python train.py --loss="cross_entropy" --optimizer="soap" --beta1=0.95 --shampoo_beta=0.99 --eps=1e-08 --max_precond_dim=1024 --one_sided=false --grad_clip=3.0 --batch_size=48 --epochs=5.0 --final_lr_fraction=0.05 --adamw_weight_decay_other_params=0
Rows from block 10, named by matrix and row number. Each number is 500 + 40 x the weight over its row's rms, rounded and kept within 0 to 999. All counts start at 0. Numbers have three digits each. After the name is the row's rms in percent of the matrix's.
# c30: last pointwise conv (model.blocks.10.c3.0.weight, 256x256x1), inputs 0-85
c30.15 099:553466506537519403593543468487473510504492600484414563484427561543535529522475469512504544478460461578461459473466473460433520526481481517547589582551429458545542514489453537488461413530503468462474500507504431468420571482530451536471462489516476511505514506
c30.16 099:480465540460484530576561466445519455466485614446439438418447488616489454506450532472536428522481535581537460495500461494501525470555513491469496446543423477436481474459493620497485491447528532416512417515503515543627503578563497506528518484486474495509442481
c30.17 101:532549537480587540491552511459518454508444489513559515516530508441515511565500450435482517565494495529490519458528466462470416504517515469437495479554508470454516491557475493515520515548448524483466582488445473503486477525529525502478553571545470562509541611
c30.18 099:531452554535545499480545577496535428509522481472466435534496481477490553495467478521503493541463481528496432444511541517522463522482495488494512450436491465461485510533472478472531485556525481479521501468440431519526491480469548468522519459541463500583537497
c30.19 090:511523432433445427455440480501472581474511497419499502510425538486564518515445459505431479443447501526491544562514479411479468521522487476474478491504526436497567562457549492484556461439433557469543518513545507498500544488518472473532548473516457515443457466
c30.20 082:495545468566436504502469493560537409517394499464517619541461471476533554560563463524504570484486497459551562468534486452597533410477505532438559503447493493485538494551533464537491477510448473485624457475548531549452508522465497491474512557529461588474488467
c30.21 095:509468558435501465529562542485496516480515459521437484496513548496449421554489550495551471491453502522515499447469481539502420433493508440542496512489479453501499450514525495495541433576501468509516550508486556495485522488492515466533504536435508581519435468
c30.22 071:508484437526450516544521516436493501485467522561532485436467562509542498521486508501520520512520470471492475494547437482502468471447505583540441541448473498484461501539535470507476510463492526473485485488528420469508446552477506517486439511521499507595453490
c30.23 090:496472468472512504484492580480477455455475470500454500530469479439525477467515473460520583454508413504536540504410480473537482460526503511482514526511473529485521531463482438568458522524495520498532499493499497566569516535476515489554530487502471507483501512
c30.24 129:539516475491454504480502518478545532524438511495543501478479533526506512586534460566475537468486490603442503512514498520497483552534516552523496531506549489476473509525510475454508503562541512488515495495423576584537439534558561510466575499497491453523441527
c30.25 115:490504561443501455575599507493451497573499597502456513533465531518479474524544533561472498496482481494444506462487571542514471480452468495482452462491531494477505522472524518573520539455538514476501432501537452455542541478442549561495515534434450488505465481
c30.26 097:463488483534519452458463463538493567469546424533458507404488511522522535400515495448518464523452496469493444470394454559473486551518487523568538421469504459511464501516521531529505470513528560481586439482413511484535571528470545437529455456578465549506522494
c30.27 103:500450522509520459487514483447543464487478515428497476478477495572565520458491545524495506505429517519509502543526466471423510516508558507484474543502427474499465535574536623482489481523551507470513465506586502456517544486584523563471515478563454490516549492
c30.28 099:507527478500521504493495543508557527477528471474476537464454570440464498507425541507506528441467473485481489457523485539507466490511513503476546534529493494455513450533539503515478513500505450464406529489567503467503513470484513464535492560478481534541481539
c30.29 089:480461423504570517510492539536505505529523547560444488557519482518486556544535504501425498572461474506552516430448507510487536563502516538488534469568401498506491499490497513479552418423476482595531513508431536495498456468510517559478547479507455463527412489
c30.30 090:466471477461548487472431493449547531480456418529532481524401501478528538490463498533463465467493510483471550476500481575560495477501410473494547462531475505417472499456465489484484475454536482509516521553532474541493461542505459517526537428475476504510475561
c30.31 100:472540462468492524490492480449472524485468528523550554495477430514420481580538480522453499470520511522472497503568485467457443443493481467457501475510501519451506541481523505520503524547419520434454563465524455446523490437515482420526513534474480525562502483
c30.32 107:502578498504505529462505466491505544517535478546539503460466472458489524528526533490485435508474475569468534530523522447484504478449478531534468474495436571471524470516436494467456495487514480481447644504530403483517500509496559510496438508562535548548463436
c30.33 115:497467510476527465542444516439450497492497481436514540468485539503454492552466629527608528465513462446481504463519438509504498501443533491483591450567504491425541526466486506551497518523504444469435479482504500446475508520556445534465491473464451506480463507
c30.34 103:440526562524533500461497505471535491451526525437515543472525578482538534545501477520566478466477531571575482508473482527512459573515464511504571460444492543513462474531523517436538596462534498491517426444513578405524531491569529506480577516524468511505517528
c30.35 098:485454455506507472469458477476531492477497452483491414516533511411494447484524482480518532427569427478501550461553469547492469441520510505528446508471429527532517560523462502517510531459458530521525493506429570478563567471430488524446547537483498514468469490
c30.36 112:531442451541452544506508487518500475505488451447510518515433509588479486478421518472488471523446471546547497481382499453471473502529491529513476506542496528451514488489462500493585527424478500471498517485489511498484536536525414419333572454474495499527442437
c30.37 106:506499478505493519467492463473551417597532522530518516475510458473556503569584475539620527503535541421518519579491505442452572450450499521526481532572541443482486485508421562591446490507498549480475512529498534499491490495588489499538500470506484469546499538
c30.38 092:564430484509508524496510448463567558479533457452527487525495461422489387503521572479497466418459467460495460500460478453535460514536527451483530516497473537486491512480472482449475562494480549501545542477458467504455488507464447516494427487494501560535424434
c30.39 094:483458422543534407452504481531430459577519515485496502428467460514468508455494473465470475433474537468471471516525469520512506503547561561507470482471496525474488490479504536463495414545556509507528511513487445561470446509542524539437380554508459517526540491
c30.40 111:477541514460530423418465502535572560447521525468504449496476504445479469489529549484494476566510489545532466540504614585503493445506461549550518467425487561499445485549596572470519474448560431510537510426503484513505473480555513510586511544573547486535501504
c30.41 111:495487504505591461543456508509475480566478530549454532502528400489522492551434475488452495503551429487455471486467504438516502497565435450515473634526652480522554554491584492515475497400552463501541533527558514466482476527486506471519585445483515516504510431
c30.42 089:524499525482483463451437583518523532544498592438516558447582389430442502450462435480465472473479487552497496518497504476462489488482499498481486542501450465568506524436536540500500422497533467514468463513475482461457472482507489461436500504486392519530526540
c30.43 103:501506489510547457506425504550521503478557497484466457463532469622480534537490583467473494534450476467492518428536488502545471450466494447521488518486478508505469516474562535510521452455542476556527445532521518503494527477511473573495532495568556470592528520
c30.44 104:508579548481408451477504521486424520486526559509537467519482545603584458388488570464533448518463564508479500519469487524491429507524506459483454463533441452556516400442468523505542486504483495540479529544539448498526519548505512508442494528486538498497504513
c30.45 107:492452443501506495442452506537461509552448482530492566495514466511505496504445565530407487429496473476469472503513494476520494467565487523520471653455485578494418583495541518543480515433511502429409563484456470511502536493553451480511484471402508459510461508
c30.46 111:512464457494449498500421448581472456468606540494536469539530495453509491439509506501485447465463510457479515570529578467534509465428552517490458465512546490487513465462484570450448455508499463499493539488470512456538541486513452433548519498492512567505536542
c30.47 101:442469454511495500468540455520525447479496493484479551435489477545466489494521508510458490539505506529543559460544489506537460518508482545465481479506561417554417472478467507478504580580533536539587416464574440523425525409457463539464496493398520581509433435
c30.48 084:487475450481438476467470509546414464492482496427631594518527522514421448496459495516538471492447504516527505511494468462503493517543525454465523490522511568527494514517462477508543517468473561484491503469491456542513420494442450475495495409507483531500603529
c30.49 091:448515524552515444494548547587489504527563515640515508501461492448531481512524497489513465493458535454547488466415484475576465406489450511503443483488474481485542431524487513469519560526523479449555458473517510558461535600459427516505465446519505531487648561
c30.50 112:355509509499513511451450486507501469413550516522531475528445524560458425498430511439516545536539519516440480421499469498452541460487566487509460453498436493479501434497513496521507547464513477531543491559524569462513552439540456498466518511558537534508488526
c30.51 101:470511563460597363495428468492582501484465507586488458451475519524538480555534536537446410494487454534501497499570495454524444524496475500486496530511529460441413512437464478428475445444513437505480575532483490423518503454461472526508463604467532498509518432
c30.52 094:489499437490558518487491496487513522498487511521572486464540505469515469457522533481522474534532515495468538519507447453498480541558473427591483518546529474513453569536494504496425437455480472591338471479470436585479459505463492498539535453486469528517581546
c30.53 098:504426460405477472487519500464463488412478518492538492551484493448591490503538566454502508491556411465500431491547476564504475474423515460569474530559457534464430573508512496509424488479459505457472488399455506461490486507528500522472490451540458510476509547
c30.54 073:555562502471458393466506534533512521457546455449530510600502507394504497519536560540476543517502508473523435517581475442602500492491486490488517541455451505518470498495483566517517511428467503468482459466489480415524468533517426488506475513499592491530424496
c30.55 105:518484491430465491570473435472524585513503491533521468441592481543581486501523420512476512461567403503490413473492469471445480527499455526498579478522527506488535479547501493439525511454513441458519494480489466490483480529561473564548500429564443495433531541
c30.56 103:502441525489447459508465485473574512571556454467521535545519551495373453417487479502502494519493507495532436490505564487504495504532452453440475550508499534569480588561548562449456482384533492483455483467509483486524501512491457440562481520507525410489571538
c30.57 122:435493505494463505448506498525525411518539481520494525526470520548562539494545523529490475504473517500443523543556488548512507493454538543445460543545528529518469497451468484545495413501514560486492565507487536448419500549471509447454561485522587529477503481
c30.58 118:472532542485557507463475531540484502533531496495514483480498505512527519522543469461559521588471448448479531449476487552513487510585516474534481533477475468553473487521460486487470564478508496494437520521492464502493576533537467455510436535446548515486497535
c30.59 087:475502607484425498563495506536520509453451474524504513537511544516482470577463538501522513470510539487458478550500457505436479522468426540470501440509470510484480470495473533520594512489468506507427529507423499473516483508522476528525527497521481521553468500
c30.60 114:512508503480483538502541504415493503572578509466504455481462540504459460436559521493530432468482503447461489535527518453503499470578470458532497472434421487508450550540548520519505478495528468473455511567475494539492460483534520455494497503444478465438537473
c30.61 093:499515488546445441441515508563494472457471511510406461500482561505561552513492464460496548455466525469535537510461453554482439549476498593496504423497496457498521448467441502492527544467514534518562502492531454479504534470457493533534462462459488482504451512
c30.62 107:418535503475504519551453514490526496514465500502493435500474502505510502479580567564541519542547461512495477459501437527520423499638507511445493513461607463497541507502442496419475535507481520550526472511529493512447492494512454470483508478497498535539531485
c30.63 083:524385492493421452535419451440467509575482499516495440541543539512455479546496506425483455466455477491529516513570514488511532483531488479420496551452457533507502464448502538454487486527523536500501480482457507564438455498474463475513529523531439455494481436
c30.64 073:442504480508434488456500456517527467480474541466479540469480520473541564504506499507521437519444575499520527458495465504492465517469483480498512500495502498473456464487546500520508534418544561462487552489518442515512517503471545519494550587534522444411419520
c30.65 073:478469516518467549546479461571483549508524499510463526522444502537448548479477548481520527469508498468514445481425453524513496500542502585580476466473488529477505551478478496446528493441535536487493534483439606475509515509471476467488482463436512456533516473
c30.66 087:524527461508476599485507471460560508518448438576429544471487419499464503493518432546507443484479422496487541524546505495505508492533471427456507493498509536509445479448509443453519582485545564539505494442497488527443524450493468460502548530515510534475379459
c30.67 105:473547474480567484527509489484534474494511482514558490491507592507560481530500480460421488518499553612611517427449505468514508501555510489552585456534488458538550519509531575440548568478476531448525567516470463422480528490516512503501578467500521481480503473
c30.68 079:495480468471506545528487537509499523522503525503442510471469472444482511509540566451533455483494486461459456478602464464538527444548465503567433507411475498540526531507493523488466463444538538497422524522527432507445525461555459479469517544565575421461529502
c30.69 117:528567538535550454536461542490496482506488500502476532469557423452534508448464479500471436471412488518528510439547445540499496461498501514542488556561514514523516416406477508530483557479496539525478495525519505542537498518547500531476422515505471466495459514
c30.70 085:459496443539388554505481516584514490512506488393589525533470539530471491465464526495510526532492500484508528502456456520534487493498460557516482485427489492513500491502475487461474492510524483498449568466518495494495517473520448552479480430458493467484569504
c30.71 109:573471595541508536488537473495483440477481543540490520482484500532461501484481546463584574532572566520577539515455560454503460520584455504530505465489524523480449460558414534447492509500486552510493475473578471441500453506492475536447489498557482409564518490
c30.72 118:523497463478575501454517482536528485484519646485398456489513485495543500481479457525467505577467502558473505506500502560499468499463476485496535492559463475525542511463442596495490486576513485502503422505508527515578501527579569513586500422530490465547517569
c30.73 118:499417485462515519459472527515465562499521512473488513481543484455517503539542509455545449489511466561492495425473457501476450511539442486521479495447524542543499520522514504460415505517495453501481445575518539589451502517538490543449549521476440537527488533
c30.74 085:523478535420494525543514511460555518527500456511472487470480528478423381539464502532454519451481509485514519488642522453466518445579511498520443465415511477490526505483424465450479518468463470480491472438510576493444484461481545467554538450535547475453516452
c30.75 101:494458437411441507534517500403571561519493538481583487507508445432458526527548485537501561475391617481505494509510506537536542488572464451511502430495473444558510493491491534525428512486470520552482586519517535513424567539485487517463504528553513482559472546
c30.76 102:475444473452419515434469396484445567489468432582532538540478509526562493434500503506455453480461434452487426468496523518474476566516462529542507500488497493491519465531510505516544443486466486499475469533552436459438477508402549531473430554503515548480478520
c30.77 092:537531441543524543494448412504445439490491522494456480502552440504537452491432511500538482475521506452509480490479507592500467531521461568404524444541408529515484525485506499518488475534460423501542592424503567480504517540532536516504491474428482594512503479
c30.78 102:538528499518537516493470535469582430519491504496496519511452513481509534518484506538510500508496433589497454505551481510526510564439484489532464497466481458417488463478507469454506524471562536461549577461521535468529514470541533522535507499485458482403476524
c30.79 100:532484521529550522463492425450535490446582532531541464463459465497548452421524470572442519527511478433554498533419559523479502567562448542498481550557479536433485570467557468478477443513471496522517537568484505557487443491434535468509448498556397495480501485
c30.80 111:461527478515495545398557518441522554515523489410524475531481407451456479473483496497515453538499533421489511467518533456475437484491501519537540524484468484491517463499496454470508476520505510575507484462500463412581501534573455537503476559561528506504503540
c30.81 074:456508540453399594472480498508414452545412541552442516444490492460532497511512512514456499531539579460551498450522468554485521507474529553554436522449481471461504521491493527493520516464592476510465504456474467518452495488453437456533438482430484538501532450
c30.82 088:494503499444456483450511528522534519530467465475465524477527437513569526504509487542460539529458531512482490436492444437550500477596558445504445476536562445472530514486470465557567521498483421435579516577554539454494582501513526443507531498514496534501495448
c30.83 101:465513547572461510543528559501521500485530527497480494450479462493460540567515541513506546516608441540523468475556491477523582516533527458487452429455470582468469472570473541525629456487511531472512479479532514523509531464457545440521454444551520557482579505
c30.84 107:473508535493463527524537536466503460547508475496490521560523557547552571498535542501535538546542553520505394516521495512468568504472537542512506455497489492476525526451474481546578538564517552538512461531551545477456464527476483515527512517408537520502457485
c30.85 114:470533471555507547480534544489533492542454520496457486519513475479510487518484515499555472458512491532480511485501547509552517496486530519554454502560485481586560509457557575532528513441488471515492450483496526515490511457518484518437478523498541510484453514
c30.86 109:497492517462501514484503476534536472470459489542486490574489451486462461511503525530569524569531450570569546499474452545463495580526518519511484549474459405573514433524513412513421446485494519504466498490497517496531497505485539541461575435471510457576502524
c30.87 098:492511513512513516521606512474432472520449501434488472536487528487477469475595561548509466526513510521518475511487589496482524520409491566544566537508458528472465500575569497485470556484487444494552466517551547472473580449534505534590595514481593477447544543
c30.88 072:531469525533487483517513458401443461576480406476505433465502560470530507442615423463482526523530486521491528476399434503482479484514544519492552532469484446558491480507486470553525504505516511447541483459480533538463478455527445478479481407516469469514468508
c30.89 093:490526551496547463500477508514460492513437569513457483487510468415525448496510501529485503515533481461458506488503479499446494552519508464453451493542482481471471504455527497485493513501455463490543545488498488525477512471476495515481478469550490503410494487
c30.90 082:389486541538549440479525484530505488526512471486453556523447513479479433595470443536500545487434465471528578497517469511389542515501464457500452481547487446516444505467500546532537458495410519518568528491491585499536467517539452476474519523494496523479446513
c30.91 102:439528554503434471547510487485528534466574542529495464495504488473474467566483498470475516499460528464510591500480553512523507457444474468460468462432479542570539479541493484474436568500535441498569483462519491525469501536433474520560477506546501524499510478
c30.92 093:489492524458453520469513533507518481516531544481476556557469436470498474502515513447442580444542510447493529539502434470505515513513546509570495509532507487531475473499515457463491465473551419507498527531499373469606481492500483501500465541483430528592469507
c30.93 107:434412439525425474468502512506453445513552423522508482506453527484437483538477435544590487426544528378512474471530566546557417509533511501556529495508485423616529552430542469507504462556467504512515477559559444518515514433481508477486477519532506493459503498
c30.94 092:524470451442530501489468481440431454484579498525523495515449514521497478560550502588508478510447533496508492471481538506500503444554546405506480447525448543509464505401506431382468530430506547493516504513491556532549498542527538504489575469483458520494423548
c30.95 101:477417410429478577558499542458423520570565483576494559519481457510495437483532531567472493413532488593468529545476482514503548461510500484458463517519490523492536513523533529498479502491479563474503450460480550453443455434472503515468477483564547515439478378
c30.96 107:501397493512504453535526490482542460440510537598466504531512466515512513471529527537567498418460461527459507530490431507533470416408506461540430474484475455470463548519474460498570519447491506505495553520503500523601499480531512516545420453501562533552496494
c30.97 097:523548451425560439552578480457516483478498510475520525484514471495472520477522487539507489437460503579505459517590474530455528446581566510477468498522539518464464479442450527446475456500514466418537537511498492490455522566478444551491470520487502471516416488
c30.98 100:501529473476473439604559529500471483454463471509532467542510469483511495478491475472502505499550573477620449496496439510521573527504498464526533543526487487509510567573492516452457448515495487523544477501564505490514462502569496587475531508517527522572478464
c30.99 108:554468533382460417494521515495518417523507472457500498463490446460493499426501440570474431481437488393514476433546471459495429488496522459511481464544522456557523451457495489532459507460488532517489519497449510453525487505554559498528550491521523467538469433
c30.100 080:488469468328530524554464502542557508563532508531507503544568472481499437515493501517578547475533528526437546473521522512441490528476493503525514552491487472507508521496509523474426525534467516592458512501538561496566480506462542533458522425520517435472533517
c30.101 091:449542499502559459493477443526469363492468503500489494496506466497508462543516498481481491538464525550463501505499492487494480473433530474436441507539546536474552528468482528488526453491518456538459514468507508513529469466473463524461543475461422479501506508
c30.102 111:532559512451535574574559497468457498482513487442536505510424402575499493550491572512482543462462491593627541514446525471500460575436550493533522454449561473511587511535472469437493593444508496481523556516523536468341490569459489516488501577534530523557447565
c30.103 084:483461503506486458445543525469552532574455590548465506446485475526530499605532470471503440547467468489547510473540520576453479438536475431470527523457504560488471468506488495477462513472469486424503476477538504461502570484578446535488529405487495513467490426
c30.104 105:581490484528510534493519500549435468517522490533476515563527460517521539408404521421506461464589479425540465521463458447479457491474496496506457515464485489487489516562515476493442527506567509560582435501467510538515533507567529429548550521525499489513443593
c30.105 109:545498530554495442545496470489502476424517457459504570536516474494539520514491500534519424540507559505460481478513465530522516539525511514442519453545506502504501518498499458567505482441545585529529578510573464509469501504484538483492438514476553460535543523
c30.106 110:481542534542498539491470474474484592521477530507544498490490525587537525549489492569493491470483464559534510547562586491482469491640439449430493598412479516556502517495533507420537515421523513485506489506492461537488486547434464519443487545490526515511546433
c30.107 100:539460472516513564539584518531469487457476525435527537463506439483550497503486450401490559515506426467493513552509538460457471514489484491544510483521473469537537507557478424560431477498553500571467437433534584511510521488515563501509527515485485513526467510
c30.108 117:454529508488546516504516482535560522453486451545435518548477501566467542513514531466478526577537530557535489571505512493501524481515533500542535408518438578443531532490478497487556482500554556557497422548502481499434494491466561427412477512460508494444489473
c30.109 102:477489499457469520474524535429398523472453561527500470528508504440468484489439373533495533513477506473481437491563490534497530503528506509487429496489485445521474444427456545502475491490517463538434502509550601426434513524566469529455523510466470457462458489
c30.110 102:460493502489491534482540494490572536471553536535443471493526455503478578450522488569510464450526479469483428553460492474478478534501462450532537500468531470538502529458491507478432521503548528457432510495456477601471442523499461510465488504556434513474567494
c30.111 120:529520505479420515486471520485520527467538466470515503458488483495561483535442517472575488462559465498530500481435558494505414445418493468484505518510502477458572561517525524474448469533504520475511484477516549458492491531484521494568521502596537482550514544
c30.112 108:485540556489472541515528496456535536516515532476460473500498550486546557557403484512496440517469492554514505555533513496497460441595468497472450562519519495508493509485525520460536537479490472503466481510545501595442411523479486511471523459506392404570494463
c30.113 099:482460502506499534522544500519542484473514519518505489499442477529546561473494470461568476490505513539515492474441514498494481516514474511538497540460470511465507481459466513461487479572450501486538469476504478559545548573481409540491420479486498545507640548
c30.114 087:456467463468490485534502494537497491568518458555426465466473547511497519490487513478516520544510419459523519479526449548625490462580560443553521495546532567573442473492560497509436441463513535497494500491534472535483467451524480512513454510528518545434466497
c30.115 071:469539507493439497490510496563415568515433441570462511496418502531526556490533515462465485515513456479469540473519475551515465470520535632577537451515489557464485486464443493481506461513511470462576496500537599509499457507524493523513512531442480430509362501
c30.116 109:432490452459485444579561531511442525506556520514466526515534465494430490544495431522450479551546381530562503524512485412504444528550437550535475593465493470450460438500504488484470489522505474553525501570508464496563492420493512486421520461526460504460488527
c30.117 092:490507488443574463478488457510543491470523512476522519569552480527543517520457521431521448436501479506508555452542481495494461517511477615476555461515582475464595588592496522448521460518477577449547576433503475472523482527556478429471454505470484497575495494
c30.118 112:447570590505536535569524551543483433440450504546479537525536550485449565498471425547517487568530514523556415542468426463459486536511500481516509492454542483439443586549503484428552457456530524416500538484518491477531514553451561533495519397553502467508475492
c30.119 107:471487401479488512470470485477552492532496505484492512498561465556481483541511532494533493572519438523484476428507465546498489544481445492560493472484501513512495479532499469521465527531533504565555451433473505487492528399457513477557444457485567449447448584
c30.120 103:530514462523519461469448598477541480480546515479469496555503478524570483559471554477513534430486537553508485470467493465479513521419527531510539536503464468485491550479463399486483478549545448481566510515441475483508615554532415436507517555547489491483454502
c30.121 092:522480562461600449502455490542574459503481518529507489510472491451527466565472486522502520575496489519542544504484503449474531526478509478493536518489434589492464477534512510477489523418502526461585572549496526548493485433499530484496521506465464587620521503
c30.122 114:578540494511502486548475423592551499546449476524515518455511545478486477471576505514517485473532519507531501539487482469568485491479550511537489527475439480531542561537491464516544534476526473545523499616508527487556461517540471591463522562508540578488466567
c30.123 112:504532488446536471514507529423542534484487452507521489516499502513421547596467586539555513515522536519445490489526511457477465498466546555500483514442473520529577542544552487559549516532502544551493488503500489560424533529469586441464529461572520503504514512
c30.124 098:525536496518503556541520509462488592509455465485524510503546557530542504490506465484481460490532602538516475424518521454507493551514520505522563498447519457551489604572524451468574542490471547510500490497563564474530524547462546479458503493486456516533516548
c30.125 114:480485584503495496502552490511442500524501426513559502516461511520507515530439587551592495546526545573478496577586538444462466503468504560564500456525436457503470570451463512436526508442483527496494523418447469542478523501520488439473541507559464497525443511
c30.126 101:541554497556512489442455543520513477444492525507434561452485448498542502506459489427561499458437528469548494480535449511539507500446501542523426467537482502539489479538497521495489443475528521518554539471565492495525532526515538553551473536544543426574477471
c30.127 106:481507450536543460527486534520537481484585489520445504521515478594472533516527540508523477489527499596518459447451508535503489464510539534489484478463471462494542516482533535460544530468496570491552482486490566468516546511456517537450618575524453525519508590
c30.128 075:479540478564535486533524503461490438490565504555522501428483493451500406493546510438562535506484485494508448523451473456528519537563470500422528505439507484502483504471514488453492513536498488507576510528470571464482507471456447505441542445494544434479412505
c30.129 104:492517546462499506493578538467517496531518464507449428472519486479501541496466537448546528447438503533471552509479493514482510531471530546508507499630500532470474489523541554449484493522507488475503499513537547500515523470417490449502476555519500582479566493
c30.130 073:491473534505505528541509495480478502538475487503511549538506492517437476499461500506500456498501530531497483475578490469556547534477507448457490472477484564494433485478458495484528476392492460468521522513530511531486453569526472458485538397494507463542592480
c30.131 108:491437497546495510503471467480519508484486439520501472459490517437476503496454423561449500450576495439466515467450487503490490464492417519540549493472510536481458468528523505455554519498494587524511519511460503544467540447472547493458455562510488579436458500
c30.132 099:513559510501471509523534479533422521467524421498450495499476505506504469483519431499513520486443509517480556493512495485523525472485481476516452451538520494473494537536458517547464412553545437514507511515479487519571482454521445533487509479469486476433436484
c30.133 095:519526453524563507444475494530490495477528520545474502499543468503469485485500517455447439476543465489523510511582504548452525455458481463555608473491567500537564482506480445481516533503473504553523543439501498464491525500538497509423606416482553501473496469
c30.134 077:472516508473566544562509514518474495516515544468496580494426466458509520489493489505488525498460486515501476492532488505398445513495487533605577533508464499559491499538501503482487508444528543504420544498551496514549519410569454513529470448544499513411543505
c30.135 110:453451536482473476459517500482525497475493508544482526431438433489547479524440508498492435460431384515518461528507475458535445510481558434505501481390465468535479486567487553472525475492469463532566481543483549570490501480481403536481617471584552533519510477
c30.136 092:538539508458485523514478512543531435487481479471487522464499506549504453557499595509459507488478481536493500516515540499466444454440500443534511539512428461583566466541446551483517520476539506511490446478453490554453498533513511501507478450541489570514588514
c30.137 093:445515468508426514482523497445475543469501372560483511501566456475556502518451509529477501471492512503516446537491491476528451495519513451483543420469496453489474452503486543529493485493491515487418489496483420493491532495496513476476485594510411509520592515
c30.138 108:473519545500487467508528486511501522526537483561487500477547498563512463406474441464599485542515438467421508551565481485514563468504455495487493559536479462504503480513524486491507520528463380451455427469496509470495471550451476516521529539555487516518495484
c30.139 092:522552543512546431441503474490527489476464492508566444515427563539532533515440481443544523473463521467505504499417494443472533398418485436446496470497441493496500577531494511432517525497535452556564525475493583473499606477444448503446446556444501514511428519
c30.140 096:540482514489553498487530515507501511472477500442510526500477461475471389526507498539522572492518477470501561475522483516524548520528533460370510456481451542549418506478458501410565502509493455445594524505534608521543459472538488504426533559447483534515513462
c30.141 096:471453457531458521457482515502521480530505503499528526526460496590494472548456510488478523496498483511468471518512526505472478519517525445491450497553484475511494478541519441498496486483508392525579522468509574564523465526531550538473545451487456528524543475
c30.142 114:496505494468474486483433489439559477525507461450526566520493530525475469446504475496501517565498476504532498520506548520514532533480494551462439487522436476529498553471451408487516462503507452459524462496447551567512460534444437478430429455451521456552493460
c30.143 120:511504517549486489490500528449539490432557550499517491500534528522452496459490514497472519545489505450489455509513497471516451519449506517486490461447564440519497502450503519432491544499458511395442451512457523458532512484496505454576502425500482472554496505
c30.144 109:418538480421506538551556504522555433537535523551448537504561539566534457437464520569490568499528580530472555527535483438504462553467475508522478577516495463482509512593530533469537493522494573566504489545514499445489541470512460543469543545538458519543522475
c30.145 104:439472450550571451473438501501530477484545486433498533543485437476588465550499471521504517524504458513514516470442477543394508521495483572464416393538499468543485529487462459453505498503447463501539514492491490473467462505481486397490443504478475480553443414
c30.146 084:520409470473555505569535537513494519482534446514492487431466449478566499522493489491515472494503524572501498498444513509547526452449486524530474463536471471544449443541487504507433554421484535481487476447523518517546547485504510528526451549550520547520412493
c30.147 104:475486462486557461514510553491494444515539556452460479557453509554484418481477506470476446496550466457441437541523468439541424541502466500451509474562517481543539498521514593487477456484501530461542433523466515478485473489485482475458489491497522549448458411
c30.148 117:537520550500493491459499553469476480504523556434541465488498502457506491517517472434426542513471503498573527406536479496484508535515515481525443473506471473488495512409520522489556494473503501495474553515492484492508557483598461471543528455582534563439564437
c30.149 088:510501454509460451520463500455465454538457466509500464498500481406462576476455459494474452443482505520454441504556471480465520512493542526496482508480455425522562490464529510553547476431547436514476483506504480474549449493458480521528373505449460500571444515
c30.150 077:508574456521505529502495531512529480468524541564520537470472491518486547514547500469462471525471487480511496481458466549508507489498484530504480501469480458517562531544518421488542536536492498513533497473527571498495591561456498491529491383449462518519531478
c30.151 085:452484457583504415490537539484426467493523443567428548565464488461537490557549496497412538523525506477513528484528483547551464542487469504512431460458529506437442452509425525472513536481556518556567532562506632528469531480520486501461500477530513524523471552
c30.152 110:479511541523516499419442498485455505491464513507448525474473449504534511510443483461508545466480429558474537479468472516483505567448485503473568460536514527462519506577478456473502489487494547498508579510574491470413533514461502434467494471532536521532579558
c30.153 107:550519514439488556505527527492489513505440542496498530503540479533460528476392480460499545616518544559531477465526485502475454478481435523494527526522434504520541573588458531460507520475535517597482451497557499557518483509498561535455525567501519542524545435
c30.154 081:509514478479506567505479537525511555477459488504396527447489510421440506463503511500470507437473487442467501481440476519447508505499500516559528456425503497539504427429487518510468474461482481506422420521427463526463440506489555505496490508467506509567575587
c30.155 085:486507524571624479469495601607487467501498527453520487506457489491497531570420465489484530571487511492546616501508477439489508479511538480500522551547442555552463446610528495462595524476492488500544576464541490499466610485486489445472480506448495534554509477
c30.156 102:479477432484476511503587458454541547412513543448477461466517596482507531497481515513499537482485554519522542535526490508531467519509536477529498588495497509521510510416508524507454525533491509449497492447470523505554505524458474460546483542525499490503433489
c30.157 095:562463545540497452470488502447525512446515514443518515439532477456528547541508482541444499484541504488499469481544444538538551438487430592538456468457465494500528463492527499615488489494466453545455505549503492531547444553513484488519444524507481485496481543
c30.158 097:507474519474436434490496521473503522509557534535491526498455455551482476496510508508455582484494512488455495497541488568589432511513484476530494561514469458546465462530484494479525490485544448476568547525503466418515515513466557479545531508543503545499484522
c30.159 077:465498534552509548525520543565529538516507494490466491572442475455537463546517498490464512479492495519483459486539489556505510488471470503443521519476452452464467490512421475501524450486487491508509560493554480509475502551508501511465488502453451522468521487
c30.160 097:455472438481492408440549480396467501503515527494479437445576438530545494515478501469534427571464517513513531492534403543499562441559487532546467530447552509551434534464502531544500459433493486481545487445532479517541496505496482460449433508473538472533536482
c30.161 101:509422509462594539490506507523516552547517492453504559533514504436540481583468536468559565514530510542538532479539469499484508480504531437431502486598544526546466525491530471435504477527497470520584534498535534491499538414508557474461508501445551524472446565
c30.162 120:522505530538505506448547459520471448532512461528516508573541556476586503530494507509488603515505587562465597484492423509530509492510461535551480456500502522498468469523519501514470499512538507532478438459487510510467537521436450547477507484500537500514459485
c30.163 070:531500486566453553508523485471500513551461512607560494477524489483507463478469530488481535466491517476466511459527498549445499479491536487527502504503507511430496460566469465500475562522552453515619542532476653475507539559503512497475607457530493490466386457
c30.164 097:439452462483473423529502441488613591483566498396478514434540511505492548528473501447521542508482531561445465508505575476533476498477469535631464547518523497501497437441537540555457536491462508495549500458516418437482477540431543515531480479523518535402540495
c30.165 091:448544492478516557495476510554429503469506505446476540522498461537580432426486511525502553501526489487478547487442463465504457528560481501499531509494495551572520464504492429484473469561516580516473551540503460564504410472494523519481514538528543635483632537